{
  "tokenizer": "word",
  "encoder_activation": "relu",
  "encoder_depths": [2, 2, 3, 2],
  "text_encoder_width": 192,
  "text_encoder_mlp_ratio": 4,
  "text_encoder_head_dim": 32,
  "learning_rate": 0.0016,
  "ema_decay": 0.999,
  "final_lr_fraction": 0.1
}
Rows from block 4 of the image encoder of a small contrastive image-text model, named by matrix and row number. Rows with one number belong to one channel. Each number is 500 + 40 x the weight over its row's rms, rounded and kept within 0 to 999. All counts start at 0. Numbers have three digits each.
After each channel's rows are labels from the 100 images, of 14848, where the channel reaches its highest value: "responds to" is what is common among them. Only what is clearly more common there than usual is listed. The data: rendered roads seen from a driver's seat, with toy cars, trees and houses. In brackets: how many of the 100, against the usual share in percent.
# convs0: expand pointwise conv (encoder.blocks.4.convs.0.weight, 192x48x1x1), inputs 0-47
# convs1: depthwise 5x5 conv, stride 2 (encoder.blocks.4.convs.1.weight, 192x1x5x5), a 5x5 kernel
# convs2: project pointwise conv (encoder.blocks.4.convs.2.weight, 96x192x1x1, transposed), outputs 0-95

convs0.86:543546523459439468510470535500482606615507531546523472492467511482489527554475496529569505545389502513488462494520527461512491505503466518534536
convs1.86:473451437607561485449466513543481440454480483477511516500523502484546533512
convs2.86:447474446523460508541491485530427445500476561556516465516438497480471499528543493484509493405448485425504541489517442559479480520525472515516563528428536470468504524527519528516466422509472513440461535429523503436612502543497416499425552513523533492500544513456530463478550527540531458526
responds to: truck (99 vs 54.9)

convs0.142:511487487504462511412541477481447504532542444455511482438539515495495495497530460496542567518482575519458562516506538605551514513482461580539466
convs1.142:477458493562576517557594544456555515508488442484505486525481472515540474509
convs2.142:495520523491530518501439454513493548505432522517488538555422538521531415488543505509452519514532512473522423511575522508597429502483506472502511494468463506487451462449420499470494491405483500520503513533528484502464536477510540450541530461453518458530372474516467417555452539562506496482
responds to: bends right (60 vs 33.1); vehicles: zero (38 vs 12.5)

convs0.6:500528510548500389458475489441397554475529504492479441536478495459394518480523589503475516512503523508527527538515497563483491518486518498517451
convs1.6:505530529425461506540606563483478481530544460467481497516450486478493559490
convs2.6:499539463476481536479540454542499579524581437589486534541567555550484494497379527459423533534562497559464507492511487483468556443472525466502486525470496491557551531507556537570498530580531483540519552517449536535482504446539530499514516445547524480506519472503493493480453469478477534557
responds to: vehicles: two (90 vs 41.9); bends left (76 vs 34)

convs0.115:456521518511539499518512521577411504467539473477498473483502538556507471463574512469494531537400466418448499444496512512460492491441499582488469
convs1.115:499474501516476484470494478468481532533545514488531585612547497527563555522
convs2.115:498508558478495486505509454488512528506537511435485378510472488496468458549556593466543428501468502485547461552568475548518550515513378549465458498498571510535479502465510530426478525515486514495488431499472555543520483482426505484549544486471478406475566498507451490482450514495486489533
responds to: lamp (64 vs 29.9)

convs0.160:544476528436524500433499486512519533515537482515435468529551453535479525491505592473422548562563553486481497510538408431519446488509502495503508
convs1.160:471477492490466491526510507490447499543474433484397497497444452449551486432
convs2.160:481568472466491538508493504475500533527454531536511508527512543477453472455492535521435501483588507414509481530510493447441460515543480466491478555487582553443546478507542514534440465496577436555434499417532532495495497491447514526451514414493528511492533494491481499476500457509391519602
responds to: vehicles: two (84 vs 41.9)

convs0.124:514508461488433510495506480498564560546531596541527546486457543554476465509448515549578495545426525499525470504503492502571534528491480476498415
convs1.124:495500469468474509522515527508480552600577536494566576549550515486498502499
convs2.124:428519528463478498549411515458449479526502447490432569552534498425459471447512499454496516530473520482517536526499484479494418436540520549462553474472552450438503494528552451468397419462499550490505453489536490470504504513509484490480515488459562572504557438473482453434527535471470528516
responds to: car (96 vs 54)

convs0.27:408606463538500522503482501480529527439505455495532594517506464506515496537466510522472411521478443522489531463545523481470513516447560532556497
convs1.27:520572528555569490543594576537482513523495497480505443450493483493503519500
convs2.27:507486539582520463482510554543508509414481488493484453481521406471549532507529448448545446513511570531518515521552588468463455524526541496457546525453504461498469415534515439471499546457499419504485482578534484425582507505465500528443517513455483443511517474530467527550507431477511489475
responds to: pine (100 vs 28.4)

convs0.11:482558445463568485553503518490518492468482522582502511507553505499435540435512495457449489483474469443472493447569512479495507471432484613464507
convs1.11:467500480473489461492487474511498527487496497520481453466495451536606607561
convs2.11:513533565521524530539479539470495479531506493422403518509575452532490497483519540525560476432494502499490487483521522561475494433546503547521548542569491511508499432509399540493469503444535503479519532443491460458468467545492514462471553424483568463481553512477484419417454513573456515491
responds to: dog (58 vs 27.5)

convs0.129:493516501554481525487550532427465530524553457439514545406511543547532499554511489536511504509476467438554518451538503579461517447467555507456452
convs1.129:497492518526491504505459430460507526450456509477577570561541480532536556553
convs2.129:473506511521458516529506522479452450480516444434528516508542492498439482496554433436538481454494501519575552508496550456493496517396513461509486498553494544519446522473462481500510441494483532442564579516473408562450434476437498523509548552447523566559555515478478530482538573480488466459
responds to: truck (100 vs 54.9)

convs0.45:532461518546470385473529491417494521490525516462482462469547446450467545401464474507470549493506517506529544551529529529518473505451436534477496
convs1.45:455477544618480547522480463456523500478487453489468478507495455531560504444
convs2.45:495483497500507483533445531452584487465474489456480452471518564527518526544466437525487562497505526471497463474428529493572451519487516461506492536506542610548511515494536406448531474503502524479477450478554478565489538477471408586546504536563434558477514430496478497566506509445507531481
responds to: straight (78 vs 32.9); vehicles: one (71 vs 45.6)

convs0.121:552517506493505508465504532459553498549451569485564479527435516504472529520522549563570480507461469456504466407449496553431556469472541474529524
convs1.121:487543555603518498528551545506543522514498480496464475440470470438466443493
convs2.121:499549431505443475466483482505525458496556564520521544509495477508463488614516548517446499422502535459504497501503455492488464484528449434508502597465533523482601501566475490508520475502550494458412490414476441491535461528513462493424504471503544474502529497434489491534543528505506429574
responds to: vehicles: two (70 vs 41.9)

convs0.110:523457419479469491488425543498564576586529494523509527453492509516544493526489550507493513532427447564467491553527512505567490490463505516578522
convs1.110:459511491528508472460512517469504397410429486469510564516531520541515519519
convs2.110:463517443482504542510495467482562524546423517543480526503504493485548539537547498513509514420503475434479459477503454489440541514574519461545496521437526523463531482481458509519534493546545415440501510426514473433536512515556421460463515486597489505458506512489455465462537431561470422565
responds to: bends right (60 vs 33.1)

convs0.35:538450463531464446541516533488544535536478455488510604488470559452556489453506482546598512506430459437501467506495546491523521514548479464527472
convs1.35:500519460472432518438434464408489464514553471491502534556550478519523531501
convs2.35:575441491467505493469484515565557462566529538447465564508548515557517433497560490498528454505472534440499446533554466528523528497477488531494461516474439473488513536491459457427470497499525495480552515530536373515452452459533551486478447525464476518526533559455442503443461536511538414475
responds to: car (96 vs 54)

convs0.33:499523441502575538453516460589502516495495517434548488412505524466490535487503553547538528416486522521529465469503462540481508479536521540457411
convs1.33:504479568575514487509616595491503459494506475487487447507491475497494495499
convs2.33:496559457467510531473439495535482449507461537447480572510536521489477533460506521544522618465424522470542537488478449517513527438440506453544523485613437537505470568453473556523465479456484512497558526481449506535413489513488563447544484448521519473480484493506510465479550517569463510478
responds to: tree (100 vs 29.5)

convs0.189:508427548492522522474533487533471452534544459455433443444508457531473493526493503488486551563542548511453590513496442572572481514459465501534493
convs1.189:510465469589505431431436565509459477524461479483480521456464520529500500539
convs2.189:566479443498489461488488523498535504469500525572478581500515500479498479580462555531525526506483535525415484490526492535561471482536521481500518540496478440486555507590429510524511442423525511498480593503559470452485448519506537477485614510516496503535446456438512448469468469505580432516
responds to: vehicles: two (68 vs 41.9)

convs0.143:457515580504506445517481523523581526508580533517537489529495453492508544519482491541510442510460498492540384533492465495491411540495452466439506
convs1.143:472521500505494477529594576569462457541574521505515520514516504487566503536
convs2.143:486469536523551550528482424460489584519497408553511523500452504509469439486542432452428462525602495486517523525515430536469543498517513530551546431434505448518502488440550514467477519540464524499466424518496515525479577511534447470497543488545531560516556504494485499444436528533496544513
responds to: vehicles: one (72 vs 45.6)

convs0.102:540535465437533529475544505482529484538463454469519546485585509513453496519521562553474543420549514454481499447570456536528539438455541517474464
convs1.102:491467489496494434508557573497463522581609539529483510526481491468503513502
convs2.102:469558460489505509548502497507564475530526469507495543550526527520570490551447522459495514458520482518539534432466558490452534479525491516465514486469442453482544565501433458518571470511533456407551504426513529420566522535518441428492437487559497523472451495477456413494546509532478433505
responds to: house (62 vs 31.6)

convs0.4:448501451544555542526530455535491540516539517445473486456483561499524532477544500517504509567468487532443551467503460530567452489482482629527473
convs1.4:507481530520482481505487514437486525529540434407536555518491480521580550450
convs2.4:467546496508519482467436498512521509478468566513455449537498475494528490497535568505521439535455501456520413557552530499529416550538427545454442485505567480470442451496493461471510514444508453515509468520549524465530483467453571474532545476420486381491456496509432439549506475505501464492
responds to: pine (79 vs 28.4)

convs0.63:516512494477527553469508474490495549490484514483582475531536573603513494477585501502501568520478439508430432487469543485479560450470531552484480
convs1.63:492502498525523501517529540479493447417421447507468425432449494495466464479
convs2.63:497527449558501547393434479528489543484516526542559606405496555474566546528502455526419537501521496542432528526467483472535477482534520459567497483512476447447557523508525469532491502493434477531471513483481501493497546525580510516503537467522500551497423520528540531552524484474514579470
responds to: vehicles: zero (31 vs 12.5)

convs0.176:459542443506491413511471535480393547472528515542477465563491538460413542489540561450512519536548510491489504524474435494469479520493564501479505
convs1.176:522425569560450504455523573546458460531556493524493480520490524480493555499
convs2.176:499568504465445520481535479540475555563591471553476512542528534559496461531412569479442515484545503589493530474504477499440559437476467525490493542504505503548558517517518559592492510595537511524509546471430541492523513467527542465480473432559566501513502466479506481494491519503467539556
responds to: straight (81 vs 32.9); solid white line (51 vs 25.3)

convs0.10:519570555447432554498465523528504600553497519515525484553476454493496426518483525479503533528503502533483461572498566453538506520459498521582463
convs1.10:500586617604495493520481496538464543509491509507481511539502496504502505509
convs2.10:424586532534510566542523482528482586503480473480468481512482489527471495504479496493494435464520454533536519487484496451422493469520464472503533526453564531566455485463533562534480511549476503451526445438537514477552540471531438534489523470587579427485499433524552489555485515529434580494
responds to: truck (100 vs 54.9)

convs0.3:487519488565417459420463500435392571481519496474501491506486490483485513531514560513508526541552500495465535553473439583530493507453528503476472
convs1.3:491563538416549490518535434489444495517419483507491491477516493467459443459
convs2.3:560528460530494514434509471566511488589589498493477524489555518572588432546538475515444480471567509485475461507503567553443508487506511506505508596420463517517565530510519441475477485544514412481443547449480457488573449499503488489452543484483477509518558492491473456516508494512507469539
responds to: vehicles: two (89 vs 41.9); bends left (82 vs 34)

convs0.57:497543485476523480506487568467505509551532471492469501337516503448500504538468510499516486445457463484545505431521493605472465502464529504513495
convs1.57:497487458461481498490472496469524498493516504509460565586512477485601590530
convs2.57:490475511585545612488485469417477499478475508458554488430481497473491512541485401505517513486501528494547527534480479478534483491451536481549526496527472542599553519490495536549515463556488451473492527451513466563526562469538468445515572531533482570534516434451459464461510501459550516428
responds to: truck (84 vs 54.9)

convs0.13:473545533468461546556523508521494515535513601513506467518489515626434418518500492501560532511455484464482510466510541471549570486472481522496466
convs1.13:496485490476481518530530494490486511542554517476522587628516519537532547529
convs2.13:396516482442476477584531519489480496435488574456495478586501492487501494453504441498522529514480597468471495471544503432483419532511500447474542519519470528464474483537572532529443408481519522470437534483479508499496560478490482525477522458479486527505490375468527554530543486503462548500
responds to: barrel (66 vs 29.8)

convs0.65:513515516532443459464528469457517537532518518466509579492519546535468492462503524576525551519375446396478494469524506443480520528487536490487482
convs1.65:521488455472471507490496492465462544583580505480541574571531501503546533530
convs2.65:493499558477446461520511566534435457511525446530452547528521565459515476481482498454477490476479499570532510509496522441487496555497498583417468477480501480495466507500484422479445447460488520494564556533577452466494425518499485581523525499489541617538468535471551540524499567532457453484
responds to: car (87 vs 54); vehicles: two (67 vs 41.9)

convs0.118:426538495503498417431521510476494508451517497501523554506513512460487528525579431515488452478498461501564469447595473571473489520570520530529481
convs1.118:510477522509502510494495486458504502628621485512496481498488529485484457460
convs2.118:485561516513468457467541555529485482508551534460474507486543474505568529480511458525508480510504471561456448516505615454437455556527479479513457532502497561422429453504502441511512507441499438482479579518502485482510428527467528567465518477453513492498441498549576543586545466467435518505
responds to: pine (78 vs 28.4)

convs0.186:492519426508475485470457518454481497505520494546537472530495526508423498481537582550540512457552443532508441542461424551466521511437571462443503
convs1.186:480478512531485502493458480442547610554495466572550507507463540514494469544
convs2.186:520442521460490459563494550456528492470441440495532473471561476447524603456566472466598520498458495490527541477463501489497603476478522536496546456523538454521470483506498519478465526543506508472527483538537515534421483587466531518560474551509426549455534536498504564421466475521506505480
responds to: snowy verge (66 vs 33.9)

convs0.31:477472507490472449452532483544527497566607510531492491492486539493463537527531520540509487606434524460450468501535455534521441562463437477469493
convs1.31:507508500506464499534577595528481541570562520474445456462505482485460528521
convs2.31:515517544516580567494464458482515508441422433529484601489486496478464545495443501502533507562519541516471538571536418473499473458545522502511525483499495407517546513486442542546531491471482490468511512518553481537441523465575464433555527470517487564473486483481485437421413511479507467498
responds to: car (95 vs 54)

convs0.83:470459416549493461492474478523423484501585514457479459431500540479503533493527549458515525553486487514454502533488427556553434506450495531447459
convs1.83:484486525517447504453488482439511567572568515515490576531539428502487518525
convs2.83:472507530447458502452453485563506499475549542475462510479508496513512530565483583450548482514401532529465491571591416506556465467539460503494448451486528469464493507490505494487530541562452532491549406524427461500484520479557512499547517483531551427454516533538526527547529513417504527476
responds to: bends left (66 vs 34); crossing stripes (64 vs 25.2); vehicles: zero (32 vs 12.5)

convs0.66:451523523528543478528536546472393507520531481502419494473497506487450503550488539474535483511491470391487572420519485529498521578482542499510522
convs1.66:489532519522492513500457479485466447430426450446475424478452433527472504477
convs2.66:494466485464497445561431513518539500476465493513503545537516547506538494497577500459539529475453544403558532459519493524560541480487494492493604466469465421483450511461422468426483483437499515423507431523544479500468549554482561458558459473487473469482451514477461501496511540572525468467
responds to: vehicles: zero (39 vs 12.5)

convs0.59:430526503518439559466522435473493523508505523526477439510513503517470524485568456579512492435524484483460468484479447475478510566480446548425585
convs1.59:503468486502470438500524512483450524614613528490495520492523480501462497516
convs2.59:518531547526522534523464547514492518535472491475415529478586457520535516485537541537522464413525514504486465496519493542441496444553511562526547579532490501513515408498441537547458520499518455491534525427518436441492496546542515480484538430532544461462516522487481434436428480587450530502
responds to: barrel (75 vs 29.8)

convs0.148:446581487556492500497511516436489534440527418457532612501521484465509481562504476543520433516495458495480545491557514510518493536429541505535490
convs1.148:520536491522534494516615621532485473510550478496511498449504489514503513494
convs2.148:508511566579526471487517576550508491450517526509454462472549415512549552507492446513556455499504556537504513509534601514424448524541517495503546534500493518489463408523507437480524540466506411491470511573495484464582495508469518541423526467473535438476527492541520533554526438488486515480
responds to: pine (95 vs 28.4)

convs0.180:465493462521513423475528450482518511504526526488470549507527554491481509515477554498457496409428505440450539499572575541496536572580466506510473
convs1.180:502495490528445499480478580447489467471558460516493486604497495479443556527
convs2.180:541527531497481529476473517566479484429512510577482522468527473478483580525444542527474559469560596520484530517543444525499428456528527511482545616480484440528608474565527529547437508505499473529431531473487447484495499533538509546450507463469479479444497488512505474498437489509495550548
responds to: snowy verge (76 vs 33.9); straight (67 vs 32.9)

convs0.155:459478509524533561517508429541487476473481527493599484539537494595474470455527464493514503446495478523499473525514570506519616487503474559451474
convs1.155:529497494495517469489500460542461537552462488419563574420468452503511470479
convs2.155:480491513463559505575573489412534410497473587511494421585490493521482499452385504515485534484516516457496451427524484520523495552519522485509499470521420581499506444511494519514552538525588478467460526475485527494528549478489447460454429487501495505503497464483478495471526463552490446540
responds to: barrel (61 vs 29.8)

convs0.70:448517520536494444501453486585522458490494501543521492513462503449435566525485438525474392508485534553493501512549460545499452521488410496465539
convs1.70:491533524538456502495453450519457509604603487460536527525511475475475492513
convs2.70:505451462573526543463472568519496522471528507484500564446561515515555516452542394505497505525491554484436506538487487441508459485510550484513554464556456458474505477539549482530427463528491489517511528528499413513450541458553533511498520469480523585576540493458525578485514505475524537396
responds to: barrel (65 vs 29.8)

convs0.84:461460472515480529495490507473428535560568486537476453473514546594454451534545549505538570528511467516443496545494477530581529569469505491483519
convs1.84:476461457452469515507478454527516516590615540497510512505465475508513442511
convs2.84:493468536455501451520533522557521499432518513512410488491552435487501565508486549515610456550460544521451460514560475522504505540552460524525520466503525470469452451521464523513509548431466503480482489575490515524472510507552555511531531465506472380418501500539540564537491416494495548502
responds to: bends left (62 vs 34)

convs0.67:454607527540479484555514480466509584440558544446530578539505545464505497547495446533509442529481509515507536512517543496501454536461506511482432
convs1.67:453490461464482489497576563482483496541565491477515550484538452495438417503
convs2.67:521488573543523464508520575527513444474451550515478415473497508532545565528475475545546437515517589496483511498534561532444401532564423499516531554538520521492510429558502444552519464462533443473418534535517527515568503512440496529475518454456478502469513495507505535544531468454490521494
responds to: pine (93 vs 28.4)

convs0.158:459460535568528474470515489507528518519496449508431475492459471514494476531509600543456517516498447431431497486550476559554512584525436451512492
convs1.158:515503506510521522443441394482494505474453468514474452457516525492467412460
convs2.158:437567501548488546513518468540428527539520471460508488548464503521497455492563469444476511425491473491565570455479572469431476474460499476495566538442487542580464526471507521523482494532506494437498499439497496450592506541472458470457479502522549467563518424500467440548541571535459492491
responds to: truck (92 vs 54.9)

convs0.82:427520527560508494475516462462479472378507415518478525541525474514515443516525469471455439527537455490446564449511515469459512553458493509508539
convs1.82:517550571558525474494551533508458498512512513472518419401502514467489450517
convs2.82:481462515574542504528511592530492503449502496456467454466538432416586529489530453452558484491479560531491548480512558512480505482561592505462590496482468451497505438507550490496481480512515420515520461530475486426555545535467507514497559483522450500474535532518496518496524388490519525463
responds to: pine (87 vs 28.4)

convs0.156:505528481534562491503444526525473500405474587495507434553445450467534564497489532458455496545450453516461512488464485492485461450447523554548477
convs1.156:479488407448484475483450461481539515510508490456501567544507530466432427503
convs2.156:531473523508536476492480488526551510519490501546499474487478553486562496496580507528427443488601516419579457530505465493506530544545421577496503497458539502494532444462498458446446548471503446480425416487549498534511497567518517522545495444487495526457481557482477561513460526578446476534
responds to: barrel (74 vs 29.8)

convs0.126:518573459499482551446520487418487533481486549451508495518515507523442541499545517576503535492558436511515450454518461526499525452450603510486449
convs1.126:494560506472501485591537498529560540513464537576498461456483514528464448550
convs2.126:464535503489470512548449568478481458554486548536497530484579522472513549511562473471588456434464445513520578484469529476432499477528496533505507500506507481462530484505465481509483427518520475384528584429558510496578490573517469477472487511511469577463500546477519517431539509540471449490
responds to: truck (95 vs 54.9)

convs0.26:541465498504466436453549463454481544548536489447495503498529499495476531458486461470481516598481588490487575533533573551537515490452475551555510
convs1.26:492475462427429446486536564522563560566525454495479479521482525493508533516
convs2.26:503507507526495501457529447541451496475496480544506569537413430502462473503459556510488498546506525547449504493557482525514416485533497486508509478519469428462505486514413552597570486400488541514465538524465490457507485513569477417467521490446568453549448473491473426522500507453540470511
responds to: bends right (73 vs 33.1); vehicles: zero (38 vs 12.5)

convs0.64:451605518513478503430503473426509510469477548534485487548488436475447563541490462537461440523532541520473541452566504503493515551476478539552536
convs1.64:477493512503465530518574556461496432467558512475432455496477482439436465483
convs2.64:554430589516528527507540509530478542512531455519471469487505627465558490521408509411445476501553519575485498541564498499528551487565507550482521478422505453512535469493503435489411540503513480501476487569520516480520533501530484538527544457524514570522504471514540542462437498492481532509
responds to: pine (57 vs 28.4)

convs0.46:478529571532516483475516459451536494476471457506448512501512483533467448592507553551470454495566478453469532381542439501504505498487468508442530
convs1.46:465492508484453513542538547468515485587560490484463456423457493521573518519
convs2.46:509555531566532514523523571495529485461530479461423473470588498501545548526438527529519495471546515536457509499482554508437478485604465507511584566524534533512542425535515511525452510488512431465456496464540538471528450543448477525517576411529523473462550482519510482512467453532439529525
responds to: snowy verge (62 vs 33.9)

convs0.162:396535542533565471511511461499475460462518543502418455478490492462436540575518497498468447496539519517474551447513444533543450557530476511481524
convs1.162:486474513562503519493465491491551489411519507511480419489500525529396458536
convs2.162:514485509501471466494565490593447471531561452440480490546486419506458456468476518458546545521473504556462569455520559568480490469455535521489551507478454466510462553519490517534481494450488540522512563543420509451516449514471511464443440556458511420545533462522467427490522480434551527495
responds to: double yellow line (49 vs 24.3)

convs0.62:505523517494506470468483495516502499464544532499511467441556451509489505443444518549536505421462505460599458520521459498454468520519510450375448
convs1.62:515499518491481439381431456459490445546531463479530511518525494516540512527
convs2.62:504484521511460471468536513549455465475489440541478576507445448484517559497491569525505516540472566535408509503532441493473451472584474549474554510490517422466526483570442538636527504461524512497467543517511479424498490546602487465478473467474547494529507479477493468499495489442502478520
responds to: straight (63 vs 32.9); vehicles: zero (39 vs 12.5)

convs0.96:434469483521505506559495541507515517543486486496429493473439508481473487611536543530482495464509449469398524496583507532569520549481453488524517
convs1.96:512472437450506486470546537543508508566531500570492418439482524482483456457
convs2.96:578445536492532461517500550507517501443552499471467515452557450519447519519457525546578477564505550573488526504516483571549506466473528520514526516593448491524522514528476528502511518431465530559519519576466493582399504456501575519515509504492463466447544522518525513478440475490551560448
responds to: bends right (75 vs 33.1); vehicles: zero (38 vs 12.5)

convs0.100:475532453482583534558465533533486512516478540481521481483513499508487553453556497499503509438458482469517495500562524498546522470481532667523504
convs1.100:486516619603519476500517541505498438467465486500487468488526497479492514554
convs2.100:515486487498484492496452467419479527495454430586525490539554440447428522422478472512467573525482468546447456477468521511501506468462618521496433478519545486499462435532522487488518550510521524571530570546468522480487458496484486479483524576449484520531516469509472458418460428517542499535
responds to: dog (71 vs 27.5)

convs0.191:520446497532461417489417523509485553469552446526559492478518514485522464480522531509496544511450459544452445610494508533535433506466465482462467
convs1.191:474548535508468458562587574551513523443477557478458503465475482476520507487
convs2.191:514490502495527511515482459564506563502442442498503524549503537565562431489581461443445440524611522490531472484522474479455571492454482515509494472488500473508450521439460547529481500455464477457509558511525530550445552451522533452559537402535448514488457497457464502518445536551473542472
responds to: bends left (94 vs 34); vehicles: one (76 vs 45.6); snowy verge (74 vs 33.9)

convs0.60:450443452547553485472549506581451433521534498481508454506475471478393591483513492489502522499449454539528466527518434539449490509464487496525508
convs1.60:488495518515459474522555571532485489623591523491499456486513481484503500509
convs2.60:419562450457480498486470499523511518482576583472474582494566501523454519474530489541549526471433536486474520504509477496492476508492483404564488496591452545438473516449510524480526432505489547477540506491421407569426540450543540513510499454493539461466505528516527530509537498532456523484
responds to: tree (100 vs 29.5)

convs0.69:486527510510420513490520557477429530573531459468496563461511522497439463569514510493545573530511486472417530482507489542559512509420526551529503
convs1.69:453509560599547536517467490502501497479426441475498499476464462519460439484
convs2.69:525537521487500502488440492536492559539510510547545555517480558578535425510533485476419477488568485492592474498503513502552534465400493501491489520491452471543463503437441468473506538513489492509546519520515425531446558454511593504527478478483525486500414547496540499554449589536513533450
responds to: bends right (77 vs 33.1); vehicles: zero (54 vs 12.5)

convs0.188:480520503475499513500518479493532556519520559510540489521509522658455408492527566518520523520455451477494438476508512493527561500472507518472432
convs1.188:504524498522481527461481528493489534581601512486503596579516483494495521485
convs2.188:409538550405468480610541543480487480473554523446428473619536500492459475466444509476527526505459573522508470487536478449495418557506476503436492508510495555524476483514562511497456425506534551466493513495497482531474515462492484543520523460502517526495500398463511524521513508493432516513
responds to: barrel (61 vs 29.8)

convs0.14:491537545500452562493459515509521528485436472527545526568433436447579462525538476533480469453523480541502440533491550491517504551552474496589490
convs1.14:459494552588512455534545476430493465456498539495552523515541521506573530476
convs2.14:458448502547481521512543486521470502450476473444537501473419434450460442531584482436469401469574484529535526479515464428492517447499516493456501494437525485469541483503535556532479500502454544469549444415505509491553524519537396524430480548509527512499579508485513517485471564470487511504
responds to: truck (95 vs 54.9)

convs0.74:428522559570547543465502447512450504469467459478475458503477516529475459567554551565521478476491461477434509445521486556524570565543475503492499
convs1.74:497477440409448529501534538532495508532554528478509521491505515481429409476
convs2.74:517481554494533488551479602491530508467545480489418477457584517546488514530462530556558405526504512528519481510482515538521488472495479560470499519590502536527523466499461495520558468507515516553587483503537443610473522405521534527550493481528479484443537573473485510499434510492491531457
responds to: barrel (62 vs 29.8)

convs0.130:551513513491514487410494426536499544532463484512499436473487534494495575472508473540486516579460527539399529470503536497491484481453447570560532
convs1.130:540468534499564474512532549496520578587526467475534536538468504557506457464
convs2.130:502506456542497503477462464516544503453446502509515525510425518519489425580520559513478511452504493476522451492502493496582434458516505451483452512494529495520508527483397514502585449419496539494507466449530452473502473474521435463548535515489486449547436514470434390548465556514542426490
responds to: bends right (76 vs 33.1); vehicles: two (73 vs 41.9)

convs0.80:438479520555516477458541487443481483498518398526470476473505498523451499578520490521570485485564460469465477421497464551509519553487452505452571
convs1.80:441479519497468471501489466507483533628615529490510502504502521495504492499
convs2.80:469573521504504540506493549467499522526489509482402527467605451489484548492517535551560445449480464532463445520506508493411472503565511500527476554546538549491489424488469529557533477555532444498576542442527419486483469455532495507495552467545520464461522540524510478479476424518426499524
responds to: dog (77 vs 27.5)

convs0.164:521478460456518465471515528475526539538551496537468510521495550509546479450573562500494555541407418447437460501485520452479463573512532485548486
convs1.164:506488451461486471538566555527457538589589533508516525502482447480482486505
convs2.164:565471561488499468492562524556467449478512505480474498499533577482521502518468531457534489464466525587492471514542504495533574537490495555450440499463452452520466536481443474452449524444457489487566566560557475475469412454494511561552521513510447526530455532499586534484440536555509441482
responds to: car (99 vs 54)

convs0.76:483506470518468429496478471467390543447542521508487491527497546474404479489533568507502533521541533527486573557490436515493491525461546463455451
convs1.76:554573587557482464518530576554471536532469514452477516487479483486477509485
convs2.76:499539501470470483492546493553494530538616475530448505525607563575494466519472505446487440504551548554502517497517484489442586478456451488510500538492516488552540519504540512490441512585506485465515554516453448555493520411512587520493496437523517506503576487485511562472470518490476541535
responds to: bends left (75 vs 34)

convs0.0:453500619540541441444523473486564501444498516481510480520482460525459481498552468585476452492507477446536453450589486519506518533479482484468517
convs1.0:508502493513505489507539541526494498400384504473523550560507495490533557515
convs2.0:465424450458461481511542436484508529456482514544586525511416495432427476528522526456486476500502504475522541490540386469548564522522494474475478439478511440443569532486523572478511461526498579490480430472448518532467525539541443492495487530510509535472531560479492566437482516514520473546
responds to: lamp (94 vs 29.9)

convs0.173:476481474558521482471515488566452484461447403485580531521481483490509532477563464497552502529494460438500462513557471534565562467519460562490450
convs1.173:489509484528444521526456551463471474471588481518504493536468523496448581425
convs2.173:545458470519581496492556515508557486570515512493489478552493514552565428489448471530496479556473435459513461453443554519481522500506511541450478412501448519526476524521481468479545511528588491525535475533505568483555482443477530408496467502538530514586500499441468498522553480495530407436
responds to: house (69 vs 31.6)